config.yaml
dataset: "rendered dice on a table"
train_examples: 72500
image_size: 32
targets: ["total"]
channel_attention: "se"
kernel_size: 3
loss: "cross_entropy"
init: "lecun_normal"
optimizer: "muon"
muon_scale: "match_rms_adamw"
epochs: 50.8
lr_schedule: "step"
warmup_steps: 720
Rows from block 9 of a small image classifier, named by matrix and row number. Rows with one number belong to one channel. Each number is 128 + 24 x the weight over its row's rms, rounded and kept within 0 to 255. All counts start at 0. Numbers have three digits each.
After each channel's rows are labels from the 100 images, of 14848, where the channel reaches its highest value: "peak on" is the class under the peak. Only what is clearly more common there than usual is listed. The data: rendered dice on a table.
# convs1: 3x3 conv (model.blocks.9.convs.1.weight, 96x96x3x3, each kernel summed), inputs 0-95
# convs2: expand pointwise conv (model.blocks.9.convs.2.weight, 384x96x1x1, transposed), outputs 0-191

convs1.8:122135156119109072144123075098127112131100152123091144150167129104112107141145124115137129108122133177146137108136142117141120144122121146155132150096105131122114133159149120125116110109090125125131119158147171083153101116118158092128144135143110072081091121100166133071177175108127121102
convs2.8:125129124083133105126189137117127106221125094132134132117125128106114133153078148127084126120149124117099128139125127125157165140149099064152140097101160127133168131102131152118112128126124119119133124159122119171126094139151104110092129158142130088126123125123134123122131102118164124136140134136153145156127127104163095160118104126096137176133125122127123132125139124105117127145168133134133141120120113125133114122121105129186029121126124115094113115149127114096137147121115123148142115119161140123137115107158117120188166133161160116153159114108110110184119093135140126121
peak on: die with three on top

convs1.92:134141132131136112094140131148127118149102128166136112115140146120104125153176118145081114114097139102162136145136123116148099158126126066090123123154104138167125104114124158152126131110111079106065096130123135151101154153141117104116137152034103112097152130125118133130117089151131126142
convs2.92:122155144139147117167135113135125106116142098134125142156130097133175122130094151139149117130166134126127146169133132124187124196157109089110145130081114124128126138131187147115145124135119133135144140104121124156140173130144086124124136158136134100119125147079134127114128133118139124149124094136134114138127133191150092122135110131145136118114126137138150125114103127138130132131138121132122156163127108161149156140126169122138170124125125142152146154105023151118121104148130143124118174133148133085146173120122128123170119121104125164127129120150134110133232197112122119123
peak on: die with five on top

convs1.51:140116148108149163110100115117103099173169097201117105126134103129195135134142083129125120131112134107116075110142109121160168127117101117116115149125111126105087112116114099107153130133110142138115102093131140128148164129094102165117123114131112099189139113145105101153150120116125090130
convs2.51:132102102160104129124116126127118133194126074117136121150131073152105120153158142136109124127126133189131118130124127130124124157154151167135088083122143122179101125132095137126150122111125119148122123157124111122129113148122116138008146151182132109090135130148135136129127158127108126129139129123143140101133128163129154142128109130202134129115129117138126138139105134140136128089107124127123147118179155118176137112130166134127159124100127128112131109159126144131149134145157129079173175112154129122130133137109126149109083127127124078140116110140106124132128071144132127136
peak on: die with three on top; die with two on top

convs1.53:142137133143124129088124123130120159098144125121137107132196105108087090136114142146128202124162130125128132139145106191111092108105126112138102138137124134167158126120111124111105131101120099144139145134124124122104121134186110142117137125134136212113110172089110126081133116134114150125
convs2.53:121120141125120133138150108128140127132125180099134112157125133104149091134091089113144141128159130147097120152127131127139184164062188134148124153099117127063131128114136163122120110179082131151123163102127142130135072139153132137080117116121095111123127136153135129128147111139166134126130122152105158134127129169118083145170110130059119082108129114133094123120123131138125128135053141131132144140115151107188140129130106130092087128155129129115141110131133072138128147181166118097119125113086136132123136118134122113133179130137142078116119136118147146109163142096129123111
peak on: die with one on top

convs1.7:129117113149112140112138140098129169071104134135097132125154137114084129116125179117141122115156123120119138137144085110092095100167132109102100101143139121136118163116133143138139112109143114086082113079133128118082113130114126050142117120182120115161142106130165167128089138129112111117
convs2.7:125124165118096140217056126126124124121124089136121143132125096105159109126102103133147126123104106130119154131133130124146120096140155118167129087150167128095140128069140163130113126104122135150122170093135122106093167140125107112220133138125109143121133117101126128123125129138184130133128121131100129136125128120131053168126122131122118126119131123135166128138123131127100120110126146122129132086113105118159134134127148129117090125143131151186069098126111142126115130114217127165102171114155143171149151143108116131101106149121124151139121136133147168149135113126129128136
peak on: die with five on top

convs1.56:117139122121149138144151138167171108117142111139150125116168112133118106132134163115168132087141111142126104120122121134126149152096106113174113113137155132138156159136052134090050150129134088125110121143134090130105113161152125114101135120077139101118149142074125087106112105129132130150
convs2.56:116114169143124136076052096136130096093117125144144126138136126094124121115136148127137109133112139124141109132132126112141114111138118096093143181104101133105138147099097142106117126110122123129105141124127152165088207121110132142190121126138123196097124143138127127145132099142176124117137143133158115157130131149084159059116135132084150154159123114130144117109125114114160131152132126132146125072144098114136099126128104119132145129166144127156104123126119166134112112105090111140129093166147141129102154126081122127106147126111135155125105147115142178084116124221132139115
peak on: die with three on top; die with one on top

convs1.77:116120144147176170153136139184117094067102077134165088125117164112147132152097140140120109147098131082145151126153108112095129122140134089099077094118156138128140118095153117096108135131111097111085088114145127136110134136115079146122123119122117121143136127098130124125098091138146142124
convs2.77:127140132114141151124141121131114103118134104153129137131132139172099144088082141126159120145110105115140100157126130145116148109173093139150175163114103129120126091098123141142161125108116138122096160181126129147153102142073125117087116125123138134106143125132131126121125102153125132127130142130101122146123134092115126162120165128058118102147120128131083143133115124107119129146152116132110106166111105121132124141131145132170168105130127129191092127116181125127147122100094121150157148113107124105144139165119119162150141140137142191155143151168133076172098074133131127123
peak on: die with four on top

convs1.58:172107133106125134152113117049110177100103102103075106138111116146110126132163138163130147105113131110106113106075171124121090131126129121144122111100136106115144148145141094117107134195127104118185158147144111131118113119106095092145138121166118099098129119144154136116133127139125135147
convs2.58:127112119129121139141125122115145143081124122111135135134134141165124141126138138126095137142127127127110154129134126117128113200105131146121181167131079132139109089153072157125136148142121134139086129132117123081148110147107141104107140151149145119133133127119113134124106132125136125116126099163167178075125124058134101104125142135043108114112134123134126132125136136149103124152134138132122137072134129093057087129126156130094139128115130127129141102147102100111094118183148118156152157129120134162101115131123123144204119120151129152102138147145120123138141129135128125104
peak on: die with three on top; die with one on top

convs1.35:123138135125107112145114112149142133211103143138096132129105147105084151128093114137097120127100158139151121150105153094169157135160144091124134108143079144116156127133132120137146120156110131131156080157175121101166098098115101164140136141137162111105118180125091112124155146134146142145
convs2.35:128130121106121114088123144127134127173139087123117095118122065121114112154098124124134129137141139134126128141125126122178097120118148110115122085135137124116129151157138164135099131079153112118133137131124133122107071120137194125086133136200123133141130130136150122136107095137124137126129131157128141161127130101132153143132115131103133129127130134124162128130101131150111129161112132121117131137148149120104127110130104127219146123137129125136143103097116066110109139128071129129138139129123128097109138161171133117172161128104141131117113114121153132090205134122130129137
peak on: die with three on top; die with five on top

convs1.59:119144130154159149135112101141124106122122080132158143095074132145110126115112140146127151121116160116148125104067131131148124156102109110096114143075123126095110111104112121122114100127100163107114132094149071141144112120089119132164117114076121077143156098155084115140096091125121154119
convs2.59:124110134123148125143129148096133146156131130129134139160130121101093083119097133117143153119141116100137114123134127128150153125152051172151147128097096133097158134071146073119179139145121134136134097174116138167142068147163145153129107080126092135155133129139123138150148122150142139130128125131112153098125135114104143129123096125129126149114127138124127121134137136115137132161153143131116111116181129133124122139127110135112159131170135115105081155159172082078138107151098121150157166120117139124084075115126105132104153098124135114175113121102140096148136079096125127151
peak on: die with three on top

convs1.91:135109114130118145128101114114144126103089165156141129136120119072120093110156098106134132130115140116141081119124103148087118093132110106109134102158149134099098109153087104113124123094113121124130050095120118151110126112100110097131113122160145129147114157131104194109127071136108096101
convs2.91:133120126142134166113084144099131113123129097094116118139126094130098102107145168135172106142120130164140149119126131124142131131168104128151114160131126129087132135072151166132110095180135132121125132127125127179131104126124062147081141125142099151168137134060134132125147078137156125122139148102157173170132115117153114208141150122154139109116129131134108136116100128150113126114142121126125131141156133112098096098134127093173146136147135128100123148118057134135130161145145134076159210130112115137095145156125118150141143132106135152112126133112119141121191151112130129129
peak on: die with five on top

convs1.83:139110104144128113129132115131131127121134088096096117125125104120121112137124128147145119117114144182148090106098120124130096091114100134107077095155061114085135146101115165123107133092096158146132144139123122094124087171154106080130107178140148115104119113142143096119131130156076138162
convs2.83:130108146097131099144131135121148090138118121133130149158125208123146138120126078112123131124131131135112132133141128108096141181142104084105124124100136131097094157122132145113153125161137118081118107155118147096116101134088123139062126152192136188147132129130141131145143166131106130127103116155181158148128135113123195136122144128058133106151131112120125121116134122112123131114154154121113144125150105147162129113125129131101118125136131119144126206122170125127145104162089082121150198154118121132180138108162126152108151124140131154119122115189136127137143181144130137120
peak on: die with three on top

convs1.37:110155140124112152092112128106110106117134120121060130101083116126124123141134105137108127133115145118147137151127124117148101158149153178075146149139119150112141106101137181175115153148094085086111160125168141136105101120151146178118140144099110124092129127106124128161122187133108158129
convs2.37:122136113101098143095122119132137126122123177147128176162129131159142140098141153121139144122132108163137137113127130138056142087122149143111092190108151131153141138118137137118129128117109130099106123060136142098132133136109141118127120128105129178123132128117134129119134168123165127145120133109137128110133122100107093029111097124093133128111128143122117131136102122148113132146135139129139114132080114136076136110129113105139116126125133101145125145136136113163144154140080122071150186162119135103117187128127144113088145129136130143136127134088113141134183103149128134116
peak on: die with six on top

convs1.79:106117114117114134113094097116122096116117141127150105141150180125110142128066112144124132151146166126146099127123113071118125117119143130125135132144156148092121132092102094083131105102104094123122115147177179133103173122094101089129108133108102120122104116077099137107169128155090148115
convs2.79:119113127112137097078138120126148119163121158108116143169127118096120108121035145136143129122138130063119118136127126131173144177111106139139171161100124127142118145124097140129108141129102129116163156108133127141107131159170095124106158109107134128162130128125131129128112156137146126124116128155116173189129127161136161131091120131149134154144123125135105128128124105127134128190125133118117140114140115120115116116123146120088093143148121133143096123117169133088184117150159119099139118134134122102145150131139131145185124138118119179105144122167131140144144103136130133129
peak on: die with three on top

convs1.34:102104152112139158140093109135112139124114168170105119137120121130128108111108149099151140118152129150092105107150109088158129120114112108148143159176080149125103128142183083124122127089111109123111084142120132142143121159089113107133152137136121082203133091079149134142114120129146117118
convs2.34:129120113188143129127123117143123155116131119125130139134128075139097153120086139138170140122135146148148108141124127152167167137140111167116192103166138121132127125149075127121115128099133118120137126102130120134096147137140113157146125112146091098122139117136125132125131083145105131122155137131110116082132119035130170188116139128172125126157129131164105133125092129133144126126149129133120108120085126123066163129125102117186097137124131120148089145131109106158121131117169112166142134105102104108111163149106126150149176137151115156126124126118125086099149079106130130128
peak on: die with five on top

convs1.39:100095136129122131107133126092160119098139144105098150126112132147110156157112137121122125140100133111129144084152116135111088142108117107110088114108101148118130120109150079098086121126134099118117086130125062121109087135112133151088139125067178121141107128128140122082092078134086109108
convs2.39:122135138145098099116103107127136137194131099119123121191125117095156120082128097130105121136165134130162150088124127109135136116158148154144098071095084129161130111077129178122165133133131118121097135062134154194103151138113114148138139108121148154096123127106123129127140169123142125127108126137125160149128128135124116161165108131143134153155127130127084136155121127154133124139138133128118099148115107114078139148129119130111106120142122140159085085154096145108115159082083096175139108128123106127128196123102127101167100118095105129164144113140119151105112094147131130134
peak on: die with five on top

convs1.4:111146136154118171140117111138130130148157072195145131125148097135158163127136135106159135116122135112123141137156144137136115142139139146096151132124042136143162120106128152148173152146146153139140141100122091115138137126132142162152130134137131150226153145148125134133135147097143147121
convs2.4:118149116141113155146122110131130107135126126129125064227121103093106156156125155132179148133175143155137110207124125133089128140148123161123114150088120132111104131101151144121121134086086121102136142191127129109110129146102131127108139150168111146130139133143126125129116150124097131122104127167122149117125133189167155189158107123103137091098127138118148132138138133130138127144103132130123150116117129116135117116125104131136142124105124127140163108141146105122131089110079105097084216153123145137171136165132124111136109114122128109163131138151135147125162126112128133140
peak on: die with six on top

convs1.13:135103149104113070169102157097122079114155113125059095136124162124104137122126126131132156153114141163151125106087126100139090162114139080095114147117076127145153154095128140082116136163100096138158097135143157106125119122144116098145153123119139145132131134116149149103155125130111097128
convs2.13:130144146129104217063139141138134110146128127120132123128130112158097122126126139125119121141129105114165120113135127140118077173129074156118151143167141129105121139079138175097126137116107128142103121113130153148145144156156130141165147134151139169140138135193120126137134067117095118133105125128160064164127128095124149153105125127112129133095122126135143133136118138118164126124179115135125158144111116114081104130128106118083144119121113129141144086132113091122158156122151151113115158126136105123159164180155130137128118134141116164144132102126141101131122118123131124138
peak on: die with five on top

convs1.65:151090110112125124117088132073147109175099121091121156125147129145074071112119148110177135103129135170126124104153115117176168109128109131103115117144135130128093135144116103099103149108147124152106129114115176146138074131114150126149127121114165127102099116148176145133148162120147109129
convs2.65:128127128116120100151119145118143156149131115125138092140127115194170144122145129127121130142121141059127116118130131127120121164144084136123135102062114132097104099105124138148116111119153128114158133130122128156092106119176176133150123103163114085092132132156132133126115156128112132125148118144098133194129132118109126123114114127148114117127128132132211143127125129146132132167135128126129136131125079138137139131128123109161094143154128115122135088110099085136114109147127132184181117116149142106159170126142127106170111120122106167128112114110131158189211150125128134141
peak on: die with five on top; die with three on top

convs1.49:126098114129134143129116106138153093081079109150177149128115135136103104125168115137097120141102127101119129124191107154130105127123137140156135116158116120132121138141145123124107145134157098107083136105117118123078169142137144107132131113071110108149095111085142140088065116122186118132
convs2.49:139109133144164169132116132132125159130122131108128099155126153049088124119174131133147123133140087213099118133124125125193075085095189134119110184124106131109139136135154183113106119083151131105138113137130132213138162121128086153126137167139104130160126134115126132140096145138137124132142131126150149119130124070136139161076155131125123148129127130122089122134172133118139132106132129117120113148054118127102142128125140135159168157137125131157176128120133148107142142133082117104110165137149134132140134127117120131129143127149137138106125117106145172140075057127127139122
peak on: die with five on top; die with four on top

convs1.60:154136131133108125126128130135111115079119142112142084091140102119071068090083114109123133126129111108138115129171109138130144123109118110137124135115123123149143124164149132123079111129125106133120139105091093162144165127203116118107105115122141148131115166087114116069097074112125116124
convs2.60:122145100157127136140118110106136162155119144135136146098134108131071138101150130118137135121140122102147117100134127133152090147139074107134123106085152124172123116139205131135148124121128111114109101091124136127088128122120121125134162151126180132154121129085133134124092139100154125132101109103078135112138128066108134072119145133146109133133132121117136114163114137119163129153112119124134128091109108165120122131131098126030126129105122138179129128157158133123149121100090131103181107131076112119109122110146129128164120137115115101164138126114118152130117107217126131142
peak on: die with one on top

convs1.41:140123108056089104090138142121111096113127100095130163093127124140172109107117142092123156135107125147111097087050158107118109109125116143077102112115140106120133141096132111137082141148100117128131156138135120149132137091097132091124117117127132138108127147084118086101122113141122141156
convs2.41:129126129131102128099110123127130132125130146135122145123131200132124131164075109125109128140148143157135128143132130125168165113088123110143109113115159129159100142116048185147100139176124116134105170118120135126110125126121130120185103083162165097111121126171136130100127122145098131125123124124121162108134128178155147147101113128149146121114122124109126130134104136120147128164186106135126127099174149132114124120132140132140128133103123129097131143152149163058120162174148111072168156118163121135201095133117130111172062112123147127134135101094123138141171148098132131137
peak on: die with three on top

convs1.84:128134120117128145128145141119136122145136094117142133121122151147134106100100165119115123155155114104140106138114113116152133115122153114135069126097136161116153128093099124102124135171127104090129124164151136119111090130112069101117119121086077112169150123104146084065172124128057118124
convs2.84:133132149130117120162109125144135146193122118132127131121136163095082117139089121121132126120115137135106130146126121108107120137142125133135105074137111123104125107068087162135111134072107120121152066136127118100144131129110116141098134137135102066129117144114137129122164160148110130114110139100130123145127127068118167167107126126152127142087126130127151116126128125124114129158171121132141144157112131116131118142132132112150132151133134133137133119144138053123171161121151138181150138108111118125153120108102129108172153117122126194136132085099119134169165144102129126113
peak on: die with five on top

convs1.36:111134104138108131105096106083121143104155169112084112088096165148082117113106122094115159121153112136108109100122087105115133138128103091120101109126075145146124101177145147117125118155118147146121075111130126123144115139141130069142146140141117066132106123127097157154157109138115114113
convs2.36:127155144087130148144120115135110148141135146116137135094131177145132104093174131141128137132110115165092123174122125153133103141169236166128136204133079123119148120037112102135153132130140123166139128110124150102131096125080124141129124126135112127153144112157122128128127166151170129119131139123143120117132130126135145133120143133126122109078126130125102124138127127119118135154172131135141133158122130084131116115125098110149112133131127130151090083112161096145151154108162176124105122132146119143103142150110130136130160158171128127119149139108164117144153137088122135145
peak on: die with one on top

convs1.71:112114135140121184125148139110138157055090092169130143119143143139117147121131161120131116122120116109121155099173084126081084155109141135123160133140144114136132168098137134161149115110135137102104126089128111125092157136107131054118125122139144121171145109110145152098106167122127153130
convs2.71:139135099087147147132065133132125138129134122138136122147131138074125109144156172137179130130124124198106126122129131132138123207132220098119150072151125127066119149154137128114133142181128135150135139118126117099134137131070109110212119105124139165195135122111117122126118099150204126129110127111113147132124129116118082130065125126091116144115125127133121122114126121134117130088140116121121106118082106109131129116130131129095146120136131129185095165132164130145145138127138123089080166125114119122129116138122119125147120109129144116139108189124121168130148109153127134129
peak on: die with five on top

convs1.94:114093132107129161131093112135124109151136106180119136107122112132145160127154111122133158111125120129134094078159137153129129132066077078122119128129098110125106144112093067097149106136127152183124131138120102120134131130140100138121127140115104152194141111121095091096132092109131090122
convs2.94:125121116141136163057142136110120125067126097111129136123128121113137115145159118135063127105159133161154114122128132119184184111087124195109098151122142124152142119118101082132119127105121123130105152132125120127132124120122129122104123146102120119062125130150120127128135131144111126119123105130107142107132128216133144145157122121132134106107130137141184122115130129137129124116074107123135134145122133149155148159129133131035075131092125110096147127120109153130154136158154122097139141126078140080111131134119112121139125147116138161144130127109132168094121174158124133131
peak on: die with one on top

convs1.64:142119123166113120155124096110146139064114123123089107144165125150103121110151126115129146139112157116137106148139112192085101174138110107103124132150107154140135103120124110107128100126117128133100120107071103107079100125169129128147143110133128179129116125127136144068064107130133128116
convs2.64:119117144149109138106101114118135140101129140128129124124124121141113145091128137139157133104174133107118121101120127124152173139107153150098158159078102130163142106170100139142170131173112127115149134136133090134137090119125143127132136111163104135149142120114129124130108121114136129131106126133095144143128117097132131100115135126113122136110124146119202125136153120107152135159094128127135136147071144115093137111122104120078151135123127132102107108136106121110148161123134131073114101156094133136129101185149140128122119116130140133161129116125157148119129110092127130111
peak on: die with five on top

convs1.82:088158126109120134135110098140094099150119086097113126097145103137118108157115121111142086114146103120116095107119117131078140146134101112102179140146093117087081129118116116106085146164126114140181161123118135134104133172115090115165124148152088117109154124155104104154144112092123126158
convs2.82:122123088139116129148165127117114116150126095122124134146130146123074098117145125121156132145156146183190114138129133129120117115137100151147098116063057124192127115108136147136170155187120135077151081144129150153143137139156143158086149122150154179107132125111131131133167156105140125128121112132157100131128133067122168197113120144171121080118126147127108148162163125135095134149164159127130128110122134089130112111134114119121141120130133145122152117168146149110117147132109110130154155143126112122168108122121134140110142149103132099140112156088102101121177143135126127134
peak on: die with three on top

convs1.28:160125148116118116148138134111133145085102105103163123150160128114105120126155133135078117126137150102140085099137085135107124166097107097144137155118127141134141118085113134094125116156155112133130145075108143114113123127207127106156123105151110167173128133104084105081100094133147137115
convs2.28:132135101136147125116124160127115120078113141110149129158123168129128122136145163141036121110138129154109125117123125115128152070114124135169165164106146134198118155131213126139115125156145126114131158138127148149154102121152144143090119133093167141124143119115134130119121115143156128128149124137077185114127123148138090139146133135130122147110130122135083133132099117144125124148045126123135150154152138147058141118129152127058109127125129116102115085132127153074108128146136117156074113123082129116141136126072132132140112137085142117133119130089111144095170143141128132149
peak on: die with one on top

convs1.63:140133110152156184097145100106140126101072094128130127128157166177101121120108132151140117124138133114148113156164103135081082099103113070135160106148157127133113133116121139141125123095144105090090126118128114158069143128120126095133119111093137108155135130090154111086121101131152127132
convs2.63:126123102162132155180090134120128124151116095123119120139131170096106100145137124121162134108149149104133121152123126126082139166143127155123116141113125127148142117114136139129172143136164126134139187088131133154123173115125120126114122103096113151194133124118123132129106145130164128118129127156105155173127113116126077158130124131099129105143127114132085119119134140110145130187129121127128088097157139162100169111129118138132170129112125124110110193125108155143151145107135119084130144144144124124139167177089132132208125164139152148129158113132130150102129048139132119140
peak on: die with five on top

convs1.45:108088104141113131095115136067143098166138116163067143175138112109083113140101181133125119120126142103153138112142165094123154081141121137083110099109114154130141151133123101161106132112098093124104132135108079139148094125101129119136133145139141075157131101153135134125113146120122115134
convs2.45:130109141120166159141098130133139096117134159133131120138126131137136096098169122137173140108127122081126113145123132122144105166159110099120114136167131125156127116159109179125119157110134122112144097111136147151126137118066133131131129143131088094082121140144133127125117122137123124130111125134135093138132137127119135171125131129104120147142131137127206123121118121124137125145128126127131136125137128096116131109130142130169131130141129126124139131112115116084140088111107107088172073112143142156129141121142116119138135139107119151089138151143144075100178100127122127131
peak on: die with five on top

convs1.31:127132119154144114083119138115163099153150088118107152127148140110092111169067135176123123112105142126131110153124156137101072103100158136140116125106145129111147164123095130128110147077128089105077177110116108118120102122142097169124132138077110105138158104129126108105127147112116138104
convs2.31:121138098106146125136136132118129141174131080132125122093133104093116152130141121134116136158140113168106149141137126117163114149149146174096124078100149118146145154191107086128142123080143136125149157182121134128140087129187090112108121133173120139089117126160148118126080118135147123134147105128136141176124128143135148138115094122067131109165126126118095142129136111131133127121186156129139137150171146097111113128126093124145125115132128137137096136178105091149108116137096134122142173131130114130121149155127122086203131118144151150147147139171103155109134098162127135132
peak on: die with five on top

convs1.25:141117087127168134147112076141112118148120158129102111132145141113102129065122141105093114088179123111113112146122107085115098116155114142108145087122157134103079116141094159126098151107135110127139070095146080153129113095148131117115139122132123138139123099077144152112137100137103137107
convs2.25:123129148133136084173118118130134129132129118154134150097124144119090109157171162115045136099111141125130133053123127124133131082093140127175177175129138126127114105108125101123133134168117115135117156165128119127117131147123142117113133111103139160112124143170114131116098163135140132131127128152140097158131129147145093182112069129095152172133124127127116141143128123081148122158124138120131138154138092137103185146133173139075110134105127110141157083067098085094108142118107159177115143102153138123125114109084146111149170111150118151089132134113132120113103108118127131133
peak on: die with one on top

convs1.14:123119129139137127101106132151164131071061142103160129157120127121179130093126127153125123110117130139122107098107091114089105109077127114134139098093116128140192153143132129157103155107121135122137126096148107098128126114096141098118137125113128091151116164133128049114141114122105158110
convs2.14:129145126150129147123117122137125119122130131132118116157123124137145150159185129140097133134106092178140132114130125125156160165134074144090110128133148133075106158134170139133129090139109134121102143176128132108137166130139138120127136128177100119116132117100130129129126125124149129141116138132161155156137126060145117066132117135082125144127120133118094128126118112147151132109133127129110126134095134156123123146130114115157190116140132133118059138138183110112105124110112140160125155150177134133096111134138139118082125135123128115119125107131134090200138088107127130137
peak on: die with six on top

convs1.2:157115129134134118048112115136121135105103167121124089141103134107159104123142122119084150161128139140134142149146116122092070118143123145129119068113149130122118094109082125109094147106111092138117118100118143124109091133128129122065108136114110111057131116103106113154132146136129157106
convs2.2:129114101099107144119139102149128121106117173125127106152127075132146099114146141142084125135136125168094119110135133124083108104126149167094112123186108130106144161118146122146121104130091136136126111110140072147112128150150151118162095084120066086052118143142138119132115133145113131118118168091116146109125131122134173100149108125126128127130122128136121111113110134139150130122167131120138142134175135122135127136127094127143049110151130142116113120133139145095120133104093137153117101128124126105079120138119123133106131097121118066113144173084111162078118150098132136121
peak on: die with six on top

convs1.55:123103129116133194151127171121116095132163105141127108116144138104165136115150182107104119135116121136113142085137139110132130155098127077104120125150092115096115169111098070120126098123083110113117134124135123123115137128113094126118130130094123130170153064142133112102145099112134068119
convs2.55:122110110186110168129091127120124123090128112119117150136129109111129179107153146134147135117130093138124161130125127108189154147149131135119112193096127125114107163128123139130143142115131125144109148193126136215114177127101127120106155122114127147176126146106130130132125130141126127129117114118137144105129130093120140049145116132159133134144130124147071118136119134118118123085139135122131119134148101147093119109127082129178188149108125127169133140130129138125094138106146143183138144115144121114145089146133132103117115127155104112114116120142135146121119120152130133134
peak on: die with four on top

convs1.88:127159135105119130138133143133135119093073087136156146131134129142136085121057157092112168117097118124104133088087132107106126143078121119138121151140118138104131148118120124123125115111136101079101176120156153118161141096106103100175116110105163110113110132090144111092170112121125123101
convs2.88:118124129099150102069100104133128140158125153118127120152126123170173125123123144142102141131136131140137125131142124146175084180133136143138122116122128127113145130137111144132146121123156138134119089115123141125142148141082102122067138144136143118111114117141122123139114136147098134126117142160172122108134128066121202152124082130118133134111133125148098113134108118127138129165151108138132146098172115114133156107125135118170106125146126122149079082123160114133138156106068142149124129120142110058098148108151134125123121127106141192136156116133148127107133110155119133111
peak on: die with three on top

convs1.40:114161134113128126128111127108119108129186129121148081111087119097104094120111106114108105161119142103148120123142109120111154189097116122067103145124134122094127093117122141139129147145104125089138148107140129101097194100091108101114129109089088118165098133105116105122111103117117086124
convs2.40:126118133142126128135132137123135117108134120110123153133126071124154090110119158144121109122098130120131130122128129125031159108155140108172110145144108126130136117129062146137146124091143124109127129095132107119130163114053121127145140139148144079161134123120132125125152151126142127130132126141138151151127126085122120134122150135098136113164134126114137121146090128111136128124200133125120164112107135110150116094135144144163109128147126132127143109136148097152110104151208138178186121104124130130071132164126118099102143142112128133149152100139132159125112137156130132143
peak on: die with six on top

convs1.29:133131128130094181116142154111142175064088108133131134118149147151116127115132167123138107133148116108121158119186086139076078110135142155135159113154102112150146167128151128137142134104180128124143153099105121148092151136130136096135113118147142127167120084101155145092103138112149132119
convs2.29:117122100165117144159126131127120128190127092130124111114129067122139112158093101120114128141139112123164121133135125127094106162118176139129090109149146124106124113147086103156154146132137121103111097116132121158154136136106103128190118113092129100182127126082128129127108127126151126124114128154083152118132128079120093179130141134077115145099130125132122126133097138134117129149090130127127103103069145137144131139129145114076144127145131118113081136128096155149135136164126130117145163136077151130160154144118142148095090122124112125131113139114142118147110160132134134128
peak on: die with five on top

convs1.15:112104132141130135111115109122105126151092104092115067098080139127060140124146110101129118136158175103124086108151136094152127144102136078130123125111138128137126095135131094123112096173138105131144132094151143111119095124122113147145123130160122109048123124112107142130151092152097122124
convs2.15:118146133150125134122144132136145160060136163110126100145123160114076160125146139129162130151145134142108110147126132129110203120129130129161162130135142128125136107110110086122094118099130102057119159116132119115125108109083145125110139096128096141129130128131125137130154135124161120131129133104133124055134128112126058123119111131113119098137132106130139141116120111125088132130130121140124109130103128146143111144121120125126167117146130133148089153147117159188128177135180113139140173136096122128167134122113119128139116088129129136180108133158106171076082127130131126136
peak on: die with one on top

convs1.61:121141117116146161124069107150134123109143098145105105124141093082160171151169130133108127122086108110134102144150127085123119153095106107127114093152140115088137132150102132069157122143091168111104120110126104098118145129127126136108119136137190167173119123112137122131090085139122155123
convs2.61:133120144151162144084117137126128181178125151110141108096127160156158093114120107128135126109128122122109116125129124116196114203152153109147119140134087129099104130097053175140139131106133136135172124143125117144128112133107131127200138137111102074088143138158126122129146132109141130124101139118102092126131122191131136122160126126153135106131128124117187115109141129119154125131100136124124138147148140082164113142130105107165175142129130128166135118148121107185127124101113145118161088118112118075128069097097134107087115109141131120100091112150147124069141214169123133142
peak on: die with three on top; die with five on top